A small image classifier, trained from scratch.
Training: 27300 steps, batches of 256, held-out accuracy 90%.
Data: trained on renderings of 100 made-up gadgets, each built of a few solids, in any pose, 48750 training examples.
Rows from block 5, named by matrix and row number. Rows with one number belong to one channel. Each number is 128 + 24 x the weight over its row's rms, rounded and kept within 0 to 255. All counts start at 0. Numbers have three digits each. After the name is the row's rms in percent of the matrix's.
# convs0: first 3x3 conv, stride 2 (model.blocks.5.convs.0.weight, 256x128x3x3), inputs 8-15, a 3x3 kernel for each
# convs1: second 3x3 conv (model.blocks.5.convs.1.weight, 256x256x3x3, transposed), outputs 8-15, a 3x3 kernel for each
convs0.94 103:115097105137128125140174151085076076143124065132120086112141130130101112157113118126133122090121105089104093115119126150149137137139136143131106174140108180157136173157156136120141149132121125135102155163124118121135
convs0.95 098:131142116139141133141152140179171163164145145144136142125145131133110167144123129129163136110164142118152136171169132151163166150174188116129150131156152156167162105121139100124129142158122163140132102155156139144133
convs0.96 100:120111120138117123141123136112099126112105108159139122200192162178204165155133118109107110140118112166161113123125115102125111094138153104106110124153113125132110105113122177100094147136139155175104111121100108173126
convs0.97 096:121125144144105109157121118110128107114090137129115143135173179115158124110120117160145125176149116174136118113119127093083132113110146110104171110089133113121132156145124157130116135124133156137142123111103150123154
convs0.98 102:154136161115109149121102128124124135095115122111098108164133151135143114123105103137111129096092099106083133115131152106131136128134163119103118090062115104108140160163115160135133110142125126121134137097097155097095
convs0.99 102:138103115135105140121115126100110112127139121149129149184159168156142105111091104118116123111109102117145129135115122160120142142130128113099143120127160147138128138130138153139145148156155141125145166143140160133129
convs0.100 100:124142131120158124144165158114145117106123103121116093077114140064069103147094101131120118091092094119132140123139136121123127093110109105091128107085110123094130146160129181157124154147133127120154113093103128089088
convs0.101 103:136153160149140160141136151081124126107114124145134137175150152131126144134118127088087115116107108149133114158165149169163171122143132103109149121138171142148186090078083093071079110091133151108114100151147114133134
convs0.102 101:119121085150102095162125099137113100142134095173123098150148142158120136149161144102125170103124148117134150151132132162154129177169142169135110164126093141117092098115098065094110073122124147133116132145129102091133
convs0.103 099:086102094105111073089093068121125134128124104122128112144093091154102096153126129112109133137148160098130148107110144102109145116113139130093116111086093096097081087126092135149129119114089150151108135138138128115147
convs0.104 099:116126126164149118130129143157133167169124147153116131153129090102060075093113099068073127069073152087105167157134101141128085124107111175152129169133119139148112088111121148140181150149166130121082147130099151173137
convs0.105 100:156181168154153155138147153155166152156171136141156143144145135138138138098093094155145125156151102155140101164182146149148131132145133140111139115130132145146171132125151132124142108126153126154139137134129208176155
convs0.106 100:124137164101112147097095109115083086116115123090105105172136144134106134102112075100096075123097104172159138148134119145115099153145129108124123138137119166153122139108122110069113105130180127111138120097092187128121
convs0.107 095:140124121115145137092118127120137106127116098125096108125119150077147159083065116140120128122122171132104122112107127085125100077119141069134117115122122109114158125108101105099129136124144108113132118115136117162156
convs0.108 100:100127108098123120088117156103135132102153131110129139094150148099133148149130160084105103124130103170151134098135146105116130113125156074125110079124137088115154121117118123121097104109118085138116068043094090129120
convs0.109 103:112108146109122157111136150129166146122146145117115138137130106138109118140117119147138110150136122170158139159154148139163143141152128121146181152142156128122146151142108139152127159169159092119117142106129151132162
convs0.110 101:116131122157159171154150164091138148127131145129113134117126117104121138126152163117158148113127142103086090169154133126177161109135120115103151132100122136133100112142109126126140124130116135120100152097088191182082
convs0.111 101:119129143113138158100135130169153135154178135101159162147166170143133133123114112147115054161134104163150117145129137159140154144150137139145169135167160133169131125117148136089105100119092118170115145154127156126118
convs0.112 105:126116133119158176108137150127119109126117153112094114120151157146182142113136129153126100153141114128121107089110116082124149142138150084137130103125163097150155115118131129128150113116145130096094132110126127130147
convs0.113 103:101111124122105125121130124136130114124117115135140134117123089095119126105129128096094071077072086084094097128099088146139087141114125127127165086099133123130130129100107112051086108117137121138150116131137165140140
convs0.114 098:150147136146115103154107113131114117110122130130110114141154158158149138115129107114114123115083086138125101152132137179126120199150103107126145131147147144158150122142165145111114140105145084125088128113135134134109
convs0.115 100:123115110134125130123126121145159134155154158123115098128157180134141148126129093125138143176174141142147121129120114160152172160159157098089120120130129151154141133140112163161129140155155075092103111109156152175185
convs0.116 099:091123139095105134107110116113118115110107106129100086116122134098133142120156168155170188145126150110087121112112145123130101144105067123156138146133139144130093105113101087081116092113138126143163146107142171154161
convs0.117 100:144162128149151146125116126138120126133114109108109111173153152165146163169133097120132108119143132096132137116123138135135140144124163133136121142148132125140104115107107108116113137098128128152146096145096178159123
convs0.118 102:127094071147118107168139137122095079134100079166156117122138119132092073100101117063117143071106131103131134143130151164152142143139131158112099135101102135102102093103106104117136139135089118161125087126135088092097
convs0.119 101:145128059182129101169148132145147083158137098138128094165121084184139107165151110146159078162133094147118130142125122180156115147137094138120112138140125134125105130132111130103101117100160140154104136095093117121101
convs0.120 101:114105128091099133156129163097084115100061126134103139154129138130109118100080089138115087125099083127106104137089121122099128128122134101078088106088095127127136137161153181207167126167157123103119077092082115095111
convs0.121 097:103115093102095090114081081096101100109123106119112119067055091136063120149122150122110152139103129135102113118117136124104127091114131094083103091071083090058058096138109131138103144115088188174129144143148124094113
convs0.122 102:095084088083122137128134135085063107096107124142147105126139113150154181177200176138119116126111140123118171108100108119100132114143159121115122115116142102147165101078084142091106147116122103109124157123157122155164
convs0.123 099:138151142144135133156145131143150154130137140132126135122136119131111120154150129139159160134147145131155130151142123165151157153170140134116171145138160162157162133167121150158140136158143138093110122124127157144130
convs0.124 099:138140136139129126139147147092122135147138153173172190144146158116140155117148126097120137114122118114134132094131146119137176084117117134163137156159151103144120127136084106054070129105114143142118142154144102109113
convs0.125 099:129147142117108116154130106120111089142116075140114094162152117152124118155119122111119101119088107106098136116148168149143144167138149146144134136145112185148110124109108129118103125093091152149133110119141120125139
convs0.126 102:132116129126097113117089108114115119151137085127119095048093109090103118118127116126139152129129137126135089175167181180154129196169169154136094146120115145116113104115125121126097116126117119114101148121124104060081
convs0.127 102:091104124108125129171157136132124115113112142121149171159152110128131085102075116094116142083100153075111181120123129124130114147147130113148132124119121121152128095108104111107105126126138127140106113115142132137141
convs0.128 102:089115147113118160118146145137157159118134133125115123147127121149128133133122143144135114116095103103090126110130132136122125089098130117093106121117098119109081128140109116152140091143134132165129140147115128120099
convs0.129 090:165158153169187178159198184150154171162159190173167189149177119149137128133152142143133116126140133158156133154114129145114123159150139133152172130164157144149179113153140147162175149153162136135113089128117138098104
convs0.130 102:123141133167154124146143118124132143149156145144159127121123114118127138113137165126144178132126164098141183141143120140141130089108123111132109133148112102135121110089057117094087120103110140123101135113113137141147
convs0.131 103:135127153159159156173182167131130169133126169139156187110110150121104118098135132083091093119110101154150141103089088134120088143137131121129114139109118146131115151146137143142138142173125116125122169116097150142126
convs0.132 100:116096106154128124142131137139136131146131152108114145124106108098081094092064119148179173104117134103139146129174159124155146146120088112135128142130092134111109130141134179142160125138139099137155155127173153113139
convs0.133 097:117073088121086081098115105144093122125095100123132123131135109147114125163141121155151128131140161115132131093111126078108109086101136135117103115098076118092072093116106135119080095092062140134124115146119124116103
convs0.134 098:143150138139117149121125125160154135149165117125139131146140154112114125119104083149184167164181160139132122159170129167127132130116140167126176135099126132122121110116116130118148137163152099106159128132163152153146
convs0.135 102:119098116138084109150138141153127136157117104122097104125099107136113094136112081169153115162128105130107131119086110162126108143150136169112108144123093158139105130161152141154158155146136123136086122123093106086128
convs0.136 101:166146140121126112095114095132140098136142114122125086132157128119135103105111116143164146148169162117134133117155104142121095121129127129090120119070102106074092141127139119115152101140127101103132106098143083071131
convs0.137 099:121102082138118083128139104153163128134099098154117131167169122143153118163129117145119134163166182144175163098134096094103077081101147111110106134111079158165129165119119131127136111131146114120143161169155164177174
convs0.138 101:087089107129127128136145122099104161112125143121096130117142155127144140147139140166142131155151155149158157111133124083135159075115149138125123144154151126157143096072097107096109107152145173113128128122112129127160
convs0.139 101:109103128075065137124116165080107146112069115130087107165202155164158123161147132139105118110092094146130114100121146104120131129128119127122122128082124134149131134091094124105127098113143149123108112100113122119136
convs0.140 102:122104152118120167129129173152132155122086143086079139120099103129109099162146112094119128132114129112133116095092127089087134135128140110074123106102133096130149127159139123092122081076089130134123147146151123126107
convs0.141 100:155155157156173173125145144132139143144126111142142119140122105135135111169140109112111113117117087108091094131106111101100114103108160112079134096089127106105137133138120158139121103121112147125131162144128183145128
convs0.142 101:130135135135151158125148142172161149132138153139149134119148099121150151143146125128135105113122131138119132158127138163151135159160123133125192149167186119139145130136122092094093113125081160141161146143157127102103
convs0.143 102:078113147089127177093077121046132149049117156036071114105119125105123122071103109123127130115115127135114097084128133083133147109114129118124143122135152115114124122123116125116134113122111157143151124104116125109113
convs0.144 098:155123112186163118158171137137154193131149175135158148108179137173173169184155152167163116162163132164190134147127099154135114132154107151128146145140151146115174156178142169184137139160152117119123120146117150110159
convs0.145 094:124154148121150138122116131128163156135155140116094102153159130130150129082136123191178144162136135141130144107106118137143120136127096105131157116137142108125161138110095086149137093131107138142144127127136130111167
convs0.146 102:097089103081115123109148164119117107089122121098135136145084115151096088140097087169157188150139165147152166118136115146156135158148128110110146118121130115146148135149154132121180150142168138120149121165154162176170
convs0.147 100:134122120137113125114118115147103082134122089138110135133138133131144102140117104134144162146115145166173132094138131121105102123114110151099118116110089155102094120140171159162178117133126168170120140165175180158109
convs0.148 101:081097135091109136113145139121130120106096107085104148157162100167161125134128102141133110146142115142133131092114130137135140147150129132115127125125133126133131128131128083063067108100092117134115112117103170134081
convs0.149 098:152148143143148125121164108101118115114125116131138103135092108117088096136114109133145140105138144102142168123120086140151126140166154120146126137137147118130146188168171180176166126129152131150164104126169128125114
convs0.150 103:151132097155124094167146145106090094109093091107119111107131179104108164133137140105093106132093103137116126142136124124150129137150125133123135124111102137103112126125110148131120157142142108113133164149143173136157
convs0.151 102:113140159113103128127114116121158136116141109119114092161144085157159139113118077119124148111139152140143146140118151117108133140148134142140170138131150173151161095120130078043104105085118127126168080107144114117126
convs0.152 102:116106077151106107114101124121142154107135136101126143121120150106107122124134085135131131119110092127115096156127103160149135157155133106113149117131145146164138123106131136138128154161165143162122132149090136149124
convs0.153 098:119142168119134155113141149124159156125120130100132133145161156123146138112146127113126149147179179135145170140113113154147122130173158116107155101111105083120112121151166127106108125143132118105148117135112113121136
convs0.154 105:116111134118115137126114113123135148134147137105128141150141127131104113134115129136132135145135130131144136155132134150159129168157134123111131116093124114114111135149133171159151179171169115119117128116130145132134
convs0.155 101:126150138148155123101117133131145113107133105092108113135101094180140130165138134106052073114049084132075079152146129117151140133133091126146175117161168141144171106109132103090093108075113078109108119099113131110144
convs0.156 104:125144156118117116140120108137130171120117148085097114102126113080079056087087091145144136124124133114092113113072129129098130164125134143138175114119130097126120099119139106117130137131133126126108125135133108120116
convs0.157 099:113125133111116119119124092111112135112132129116122107119126138112119143126156162153158142159152139142116121168142142102138121100126134140101100086074098083091094123135138155155173124112095133143113124130129126148133
convs0.158 100:113090102111113150087103155150127113126157162102124153151141117147121128135138149132138142111116111105120112085128141130132111165109101109079126100079121085111148088125125111135140089101088135119141134166141123112153
convs0.159 103:134117124126144138120134121151140148136140154124121125113101117099101138097101117104088081110084118090077101108132083114158121145144130091103083066075115115116112136142102093108108115149099148116108081087085117056082
convs0.160 095:119097085103098069140105089087123114110149136136153135093094114112077109148130143119097122140096098128116087142142120158143153137155156082071105096089077106091069085085087103115128141122083181150159175135165118122147
convs0.161 097:158128121139132130134145143111102113142127123122127124124151139155158100161147065175199181148184183133139162120089093104115112092140120147131119144134125134124128124125124075089118096127136121136136115163152113154172
convs0.162 104:116093100117102093133149145121117107134135099133108090109122117124113137122132110131148131101123143107125114152149129164146120165152174162144106144124147181157124149135163109148164117138157111124133119118097162133117
convs0.163 103:141110123131104125120080084111138116120130107115126108126127110131148164128114133124108078152123110145163114080085089141140111103099087110137132104120124120098131147113131156149145142132152111107111121086136113097124
convs0.164 094:133132129136150144138171152121147171132147180130181172091148109109108103115138146147122106149139133167182146151147119161158120163165117142133137154131146127143135115147140132164172138165174123108130109132129131133118
convs0.165 102:132138161126111130138127121141142155138143120115136150125133120101119099104118114125117132133122131150162149159147135159154134169180142113124154138155153146158136128142144125119104153110120122073085128103103150133115
convs0.166 100:121124141110090126107106099134127135131126126146169166132130138119114124109120124138113093137134093145165121132135119135151119159152122155151181153158187155156147127114120121095095153125122109120115132126132144153162
convs0.167 091:163115108148134078145137104169131120154128112122098133102098109102107126102156146140158143132125109072070109144138082092121126123134129115120142096107136158124127149124132136131146107123156112135152059085125136110117
convs0.168 097:107119137090113111077102111088102114108101097089093107160208180136205185107140157145133138154147135149118128142099082097122152120163149101103135066078125097075105105106083123132067160162120124122100111099140094132112
convs0.169 096:116130154135165156151177176156142166137123148117132133131140114154135121161150180097125127101128156119166175150139151142145138142149114155151139138135122148154122110172124140161160144141150109119134109116128140150110
convs0.170 099:117127143131125122165149137112149161101139163114149148187164111145141128105115106121104114118142151148160163127143165116158135121152127133114141131131137136158150095097085124095085140126131144087112163115090113116081
convs0.171 102:121123137123129146113134123142146128132136114131126117172119104145135119142149148097116114109143150117157140129101081089099086097099083145127141152132134112116125113122107138104113162140157105110115120132139120127125
convs0.172 098:156135110118112119083093116126114124113122122089106147121149154133131178133083149128101112156090090162087080073142105133146147139163102118109134093089125120117136117102121115101107138112148117164169114101126127113138
convs0.173 102:145106131117141129118127117120103119116145140096123151147164174122150192117126160132133124147128130128127127133148137107123132070083086075101098126138135122125129136107091145113062143115095136118151090116164135119154
convs0.174 100:123145159131144155149154140116111113104108127107115141134127107144123113127112137136096074120093103148133125103103130122107113143122109114115098110111142110126125086105133129139122136131133137103136128116151128081091
convs0.175 096:131134162126122170105143136115143137129150145133173170115113114135140152138143136131114118120114126129141140166139136145153125147164132138139198138140197132163154076092123077118147096146181100122130126120158120128146
convs0.176 103:132115160134130156148144144114106144122115137145135161174215189140149151139142171138132124157148127183178166164153144171164138175143141135138105118104109122142098148161136168154139135167162137115143129108130165129150
convs0.177 096:117134153110117142109089119099101102099103100102075072123128132131121162100141154139109107124070123135108110096118137130105123141089131138102160100103153099066123125123114102116095074085087135134170111112106110062105
convs0.178 103:140173130102126097085104037128120089108106073105083063113139181111152158103121120136144140109135169118127138099103096095134125105144125126094135111071095110048047157152146128153138087126103101115152138124139145115127
convs0.179 103:102122141088114149100090117105090105084109122084110091062079113076115114094144137191218186165168170163117123120109123082114126115147135112129152104128148112122111119128119118127146128124133129118141095123103105150105
convs0.180 101:118094124130133147105119164138123093151141151100145152083116123112143126158170127127161156107123164099125151124117115122107147079121143111123134098117134093117140138146128132116125085122125115101150133117144119124168
convs0.181 097:135149114131158136160152159137153125128110117108101130131144133132124113136109130107104095107098060114123107151173170173161157138158140110112114094122107123143142136155106172143087133111095104132106107157127167137135
convs1.94 107:138078090153123145159163136123109147110163149083086139161131134127109113166163132103154101084166130126134116155100121167125125155102140151134069093116133168142153110118138104120155106129139124125120113135091117125107
convs1.95 095:144124127118119127139117118152135132164140117132128112129126152092123148119143088106092086086132088115142115123090120082093090132132137129097113142106116154119120159142146129128105095104103144101093132165148117150143
convs1.96 104:113117110141141153118083118143139131155103108187107134144149125125069107071088157105143065116150110124145110137150142139153084142129080105103129146074116143087116150148125129134098106087079137107126105113118141108175
convs1.97 095:106156145109141122123143132129104135117085110107116140192147114157112090108125139098134110158142111158146072147169111153149140154160140109154148140109143123147114116123118120135112114079119153120078162115093145142146
convs1.98 101:132085091091087131131137131146168186101114138096121128126111116120130126106138087112111129109184124090111088104110095127133131089109143094087120085123172100106158129119158116114114139107130144155121093116160143138140
convs1.99 105:128133135097105145108109098135145144118132138142095119123152166090089154146129136134131126177161156157140144137098133131138156115129113112078111109145134125145140101143150158126106150119143118108076133135160101186208
convs1.100 105:133122137120097099086114153153129131148144140150083149139111113165103136131096105145155088101109131106081166155174147158127146150140116155133117132098123141125143095089119102122154136106136100091141139088087161107126
convs1.101 108:130137141103105128130120169100107119123165147114157144099142154087136138101126098128111120113145116117102120113067127094096075114083079088106122108143143122126112113117108138064108118130136121117138098125125087120123
convs1.102 100:119157152151133132155139156135114142120134168138139143131136102157161099153143133080166111114135102098103122127110142113135127113106091090128165107149123127136117121127150124101136168156133114118135118127086186154110
convs1.103 101:145167154138161124138182135130111140123094123109109126132121120102103117091108089105125189109079155128109115133106137134114121137171122133119151110102138120161154119151119114141105110090105122106068151114109160122095
convs1.104 102:115142108149087094149094114132133139121142155134102153120134102129132103171130132107150099109126140117125133088121116138138132151138128088151130139127148145122119148127132148152163146156137121120148145173118154150131
convs1.105 099:148109112072119148122150122133172178097109112079087101094136132113117140109124079077095142080137082080102075097086055105144095101136123150109138112095140117096129145135130101111113117113134147139124114098122140117090
convs1.106 104:105103130079079102112141140192124131121122117146118121136119112118153139138132128070086107096113075126084100131122118126126123159150147116131107123129123115118072171154121120139109084118121121164143100136111079112102
convs1.107 095:171118132120144133153089107190141144123088110134134142132087108181142100097110160126157131121110121138135081152135152121157143140170134128152166128121092123130121136121143145108111138163149098083110133129091152167149
convs1.108 102:136108126146124136132136147126130136107132135135113141171140144118148119138191109106140097102136132130104156094157170126134131134089095167140126117138107124104169084133143100085108118101120111139130098106102125115133
convs1.109 100:150154137096115114097122120151133123153150117162131105097149114078151096104114099146138144128133109102108078116125118122131087130123131094110094138125133129078080177178158210196162156177148145164125143155149120165141
convs1.110 103:113114120113120120111119132160112117083110144117172175125146132119125100119137140109128095114117129138138166105189143117154179114105161190126144118120123133118165077133155097118137150111143128135127069099094118074130
convs1.111 102:085085133073106092133134134105107104162168164118134103147154110118158127154158087118110106098127100120117150140111120141118148152152165113087108133127101145150064166146165099145160105086105146146106149119138138140111
convs1.112 104:148131166095133150143166160074142141084109108091099094171143145155154162149125118141102160150162113134162140097149139141149118133117135173146129136177124114122166123127153130118153107127154146096119080119158097143139
convs1.113 101:168132146162127140159122136106110134142110094172165166083123160094134142085130135124152144140106148084132109161145149142118125145117110125115131105144119117124090076090109127105133128161136087104076128139188111173196
convs1.114 098:138127121107080145144115093133121126121091087130109106107106161139128162135142105109087144112152125098131110109102098121090138142116130086116149115143135122115130129117134120104103137111139128116125132101101127063094
convs1.115 104:126131123130125132139151138112124156142160132133123103112153147117147158146142140135175125123131097122131125165104131129118124126108077144093105142119133087104134171155119188142122096147166110123137132145176111173182
convs1.116 105:098108084125115146125090099127128142158167114165164113107138121118143152091134166135128100124131144142140166125116183140151113145101148092133111172153106155155107120132095133123099129147089155148167114142134150127123
convs1.117 106:124098122119114130142129143128111118175095101170125104125165098141100120127116144126132181116148128093148137158131162164126096128132117137161096183144088117088088113092078121115121070094099130074134108103129103144134
convs1.118 103:075123118150117103128106115119111103130150135092103153121124134150139102189164126105160094105120148099115117135142162097140108127111095082097151065111129145140162130158173089117141132110141120172152134108110154125094
convs1.119 102:097118114072109111117134080149106109167107146113099144072101115127116111112142145114122063079169117121168145174138151157137140142133115113085098109111111132134101133144130129134152120163204159145126080118117092156116
convs1.120 100:150151140143119137091138134084133143116121096162151112145144098092131143110126127163127146122148128122142136105149105139101099105082118121112102146151097138126124128157142112104149151111143136114128104094156141134123
convs1.121 095:124152145158153104132134117127096135107092097132092118113105113103102127088121047090112149112052150117093136161127137148115127133177139138113166119101134112143119122128087083118095113095082139128093130131151150133090
convs1.122 105:120086112144117107131114111085119112135084098151110125173127098160103139186156127148153136149121166129165174135157134125113143120106175157146143064130140083096097137143113125161071088084122116148106145108111114147150
convs1.123 087:142147139096099120106110132157145152141104123136130148103133162102127150119127113097126124097143110098093071139110139101108082126124111101094098125122127129116101140144111152104131105149139153145140134135155103137152
convs1.124 099:123111137152109127150094148098096086121163172107130123105127137100139158154172130115135137157130132127121170103094122139112130158114120101105107080154148102120063128115148129150123172138105106147144124073096148124130
convs1.125 102:140102114155101149114112122137109137086144153114136119111161169127146143185168136110137124109114099133138094132125107121129101156072103164139142158117163166129163116154131115100085139133159136094085134117082134158155
convs1.126 101:123086108102071135121128107154097112129119145181173125102139107160165113126158144155091133110123068086143103165143144151091108155113108133122141143111091175126108149134125128112131100086145141142101125153118102132164
convs1.127 102:105074098119107141095113140151109112094110111103162186118150138117137109126128120112152142105122118145097092099144131106115090137121109071118118156140114151136091155134105135151152144136145134118143172173131175147125
convs1.128 105:130139109112088084096149119105148171107142159147126110098110090144123118119108127111144126137161135119104128155106129127151149094109123115091091133142147121155133099119136136137159141129135109156135108141146124159186
convs1.129 087:137126135108113112124109094141140139112103130122127145120171152102116151113091119117100145103127098097075089108101124121074098122103126104118098129104147141126095140121117127140126120122117161157186170131128156132077
convs1.130 104:153134157122133124108110130156136124152113114143115100150116141135102123096085142101104160151124108108144100124109126085151126099116102098148153110126135142112095080070073092104081098108110145131179122117116145110115
convs1.131 105:101115125129090114121142108140122138137111115110128152148152115130133136104113171100134112140141111141131144163158112159099100128113157119110074151133092155142139148134152130141130121131097103140117130150161101111163
convs1.132 103:109131120116129094124138134148104094127116107122104112115088138109096154108112105168125098112122154167129131110121151099158151136109116108149163099128151132127115079108104103086107143125110124152132094139132163097084
convs1.133 092:130159147153163148140152153119100142121120115099127145148129123115137147079102117084119156108094160120106086112090133143113132137142139099121138090117119097159153155162103124112118135090133176139089161133118140134104
convs1.134 096:154126098060104113130151119156162165167115084156102083089118128127140144104145128100133129079108105100118091132125115121139138137126123133098101111083133091106116154148129158110124119133143134133123085148152105131148
convs1.135 100:140112089109064135143126102157144150184117130144119106109144088148162142097150141088116126065162137116142122142099113119132144083091109118081116116106156141121165167148161148109136140149170163140107104117126104133132
convs1.136 100:149109138113117109124102092113121091132126115173116140087076128123131144095106110101112119129174075106125065156114137113167161106144162127126189113112156163140113128162092111118118117123142078077107118135133121132128
convs1.137 101:127143154121134109162110109106115114126135119128102126147125150131122110111140120107146099123185128146146102162141105167156159141164176134115132121100194140162162108105104132097127121099137098102106116114145108117138
convs1.138 104:154130137135113127137096125150109122136074088162075132168142129153113091107096132099147169159110131157134172124116110125158136132139124141150170131143143113151092089106128120161133133127094138151143165114097167110132
convs1.139 103:092101109112083120132151140115167166115131120125128127113126115099092106153121118155140151094100135125094126086126116123091093152132125122117135160144101134148083118112105112098119156118155125092110153116098147129098
convs1.140 102:119069130130107121111121150141147148116143155098118161126127137100124116156121126124106104152145139149105068109121124109126105127134124115132101152162123159147129103143144099119163119144156110121160115135172129113095
convs1.141 100:142106105105083126105131119145146182113131179121126155143132143117135145113124111126128133136152116112103051158139130139121112134146109138065096102097113107095104088125167077124148071102145155147136135123178115129166
convs1.142 096:133127120072111119137134125161129104180170140153154122143147138096154137113167160151097137127107115125118144125119118115076116133118140123111108121110087139080115138132119150136089117094064127140113151131147126138181
convs1.143 103:163142178117161163124146152128116109128153099091142097144164138127160142137092086117134162149122102144166133094111120104142120077092131131107097155160142117111103144166144126115137114105111133151129125106150094116159
convs1.144 094:128146140118113114105107090140119151132106122131125158101139151101118139074111109129146156088135106099107091135090126158090119162152170121131090108103153147141126108120132084122131103117110109157161112113145120113097
convs1.145 092:127129138150156147139121118207171133142094076141141153182178180137132143097081138141164132098134143117134083120108151136145129110119109118137151163127161137087120094131116135098119124140140162127112150125142175141106
convs1.146 105:114133130128136133120141108147109125142142154127129142147153158134125127075091118118134173131118159132110102119115095138130151168179173116059130119119166120117115071091090122100102139142106130108114103109135150156140
convs1.147 101:128140136143135123138141128130088093131109117146118131126131120113111107073102124100120068144159115121132092164130107161115126173176178129085117116092113146147150129065122126071103164117105137081095141077129162103122
convs1.148 099:120098128100094112134122144084098128130162135131153091119137149104138111126148099109114117166148099145149158103142121115127111101105078132160117128171110137091100161161160120128122127096140144152134157108153106113117
convs1.149 103:108103132121084094138129122121111119113103109137080124119099126156103129130108112130113086142182100110131090066089135111151159096107137127129175151115162150149124125128088127114126163143129068081150071104106113112114
convs1.150 103:109130105130122110097090112130156165106125169121128147103145152131143150095182160112166143113122120128136090116141101110157134120099090132154163112099097140097093076097140091101134099130146145144150133131147110087130
convs1.151 099:097095117072087123154123109180167137169118047155110080096127114127161118142148128073095135106120077099088115068089092107161134106110093141130128127129117110106147192135136127104107112089098143124132118128132150125104
convs1.152 096:120117170103095111116120103151145144170112136137119122113117161096094171102136149096113088089122122102138110159114136124109142136119129114096090113118097135125114139130131165109113139135110146142103106129169112148177
convs1.153 101:141124116130136120087129100122098144119071102122112152099131174141141179129139176080135160104161099088112060128140106132153103125110069122107131126110125130119103134107104124134122107143142128126156143129119101103072
convs1.154 093:139141123121106113103098115138138145144115140160138157089141148108143151105131131120133124097147121084127052148139136136133113127110116092087110113118118140116059133131136169162167121187163140162125139156162112153167
convs1.155 101:124144172113106129133094086159158177180096098135099106122130154100127146110132136103122135099130082095138097079088078090132110111101089118159149107148105163115102124129132140080099107081092156154144129117110112101094
convs1.156 100:140080119155151148126138112168083108186106153168115132126086125104110136102119121087100125066110111096134084126128097120125152136116097128097104114120095155123108110139169128126174091142161144099091084143177075128125
convs1.157 100:131122124115145130141151125104115139074092114113129142105118111121148152137166125121123170112046123145110138139109125126071106128109101140132155142134142129160118136153130100150138094149158121137141109128136103112100
convs1.158 099:137137161125137143108167115129094125162131140131121141129098115114117135093110076119116143149132126177156092142107115166124135114157161128107135120135132085141144128099095100098115123097142186127079137098132137139119
convs1.159 101:117154144118156141144136138130147129145123107150155131112108128114072129068102088113121116117115095136104102172171173128143127104143130121154155146120141114117142137151135174121090147119119115105115170118128121106128
convs1.160 096:141157123118121088132115098126092100121101116155104119114067097106100117095102076093154145071100116120124162119130144123114124123167148125128190087083141142133107115128095112101155123120108067108116100115115153138079
convs1.161 099:150146126125119171162155102111181151159145077119156108113120130088124160102151085123166135164158142121133099136154112130128125121104113137143139128159138135115132120130110119096108140094147124112154125103128128136072
convs1.162 106:138138105138106110148113121135122134144131119114108113049117157102134154146157179102127077086129095087103134086088090083134113084093101125115170109112131157124117121126155098129111110123162129157121133115081118127122
convs1.163 104:119125163112094130116134143119117133089116166092132140126075141110097131160106151165133103124151107106130126129137141164101131183110149142108128106106123093107067151143119141167116105154149059083112081114156123129184
convs1.164 087:105112149117118135108094105106110144098119155116134151103137162108111162078125137131087111085133112085147106148118125141101130107090110095115103118114117157126092121107108149146155123141116155141139116141118128132115
convs1.165 092:131134110090109100115125135156117134144114124160138164095121136121134122120140117083121143102144109096115088119105126150143093136117088100113121110142116134114078169141133162156168099138144152146126138167130086155159
convs1.166 093:137118140103124144109127117168126130164140108167127116135158149108157148116147125083100131095134111111125092128108145130114122134132137102124103113126114116104106134147123165142132101116112139141105137155137116154160
convs1.167 092:104155105127150131153155112127173142160119138138082143109130112128114132123100093116125167087143161100125127135106138126119142133119126120138170159094148113141127144146153118141147106145136085126136090125103136122146
convs1.168 097:152122130093152135127129117154141133123083076146121184157130134155156150072084149137146151165133124136154101141109105134126119126140131127131149150159145126159161140180102154121109124120135132067110160146098140146130
convs1.169 084:140132117140111093133126121173147132137105150141128154089136127109140133134149118099132124076135097095103074099099133133088077121123103110125104130107123150087090165178143148159143120146143153167141171168121131133125
convs1.170 100:113134111129128128123086108144154139136123103188156128114157125110177140113136146107156112132119107111092146141172151139148144114093104121132136120090114143113086188109115184167161145165112108131136115113100170107135
convs1.171 096:149133117108104084105106130183149130194125112187113156106138154092099137150122106095121114091124088100131094125086145151135107126121098092114121124131098137136076109127137154126135128147143138153132154171148138183170
convs1.172 098:109142123113142131094126125156159136082096132172143153168145153118087098103086103153105127183123142124129135137122139144126127140161121091147137161157105098128109138164126207126159169122162148141147138126144168125132
convs1.173 102:111134133092128119109115135155133135159091119136100159160092131120049132107118169128099117138129112152158101122150139142164164153117117131165176123144168074112148158157147163133144142162144123094149114098119135107147
convs1.174 100:089125102128109091111130138105124139094143158120135135136148157131149115124113088139136142117148116125121126161143126158128132159124118137138117099093110124071081121089091095079112114096137128129107042107102080105121
convs1.175 090:134150163111126140102112093129125150144134142147146139114161174076127157069097137110092121109135094095128116129093125130107126105102099078121126100139120136125095113108101167106115097112110146139142138132131137149125
convs1.176 100:127120102190131141129122118132110129104135134147139148106137146105144144117139133112115155098142138108131083128129142151083097127084076079100107099124123127123081164148150148172153101155146136153123138166140107151133
convs1.177 096:116163131113134100097136148183129118148135118148147149135111143143106163053098134130141109181106127136106173130124149123122088112113098124110130133088109088161115120137143089129144104139122136099107112126099170141159
convs1.178 102:159113123127120105153115121133141138122069102180122164109075118126121129066080091095128099114163126144119077140128138157180170119179148111104144136132153148175167148138121101081092105107115115085100094126111110117105
convs1.179 104:146110102151134149142089107121073126130136074142145108135124126123131125115130144119162109105139119148132120134137190137125137100066114124119159172134117139151127108097131139124093096121108130160178110128169100098152
convs1.180 106:165134172146141100154145118081116103153171105110130067129172191079128172120079055138097105135127131112125190101151097100132122100137125118141115106142155142118080107122092083105124121124135104116128100096138128144135
convs1.181 102:142131110137110116135151146139159133124130115117155137118129115087112103105105079114118133123109114120109135139102108094110074106090097115122131136109137149105065135130153101085122089111143165144105152093093109116110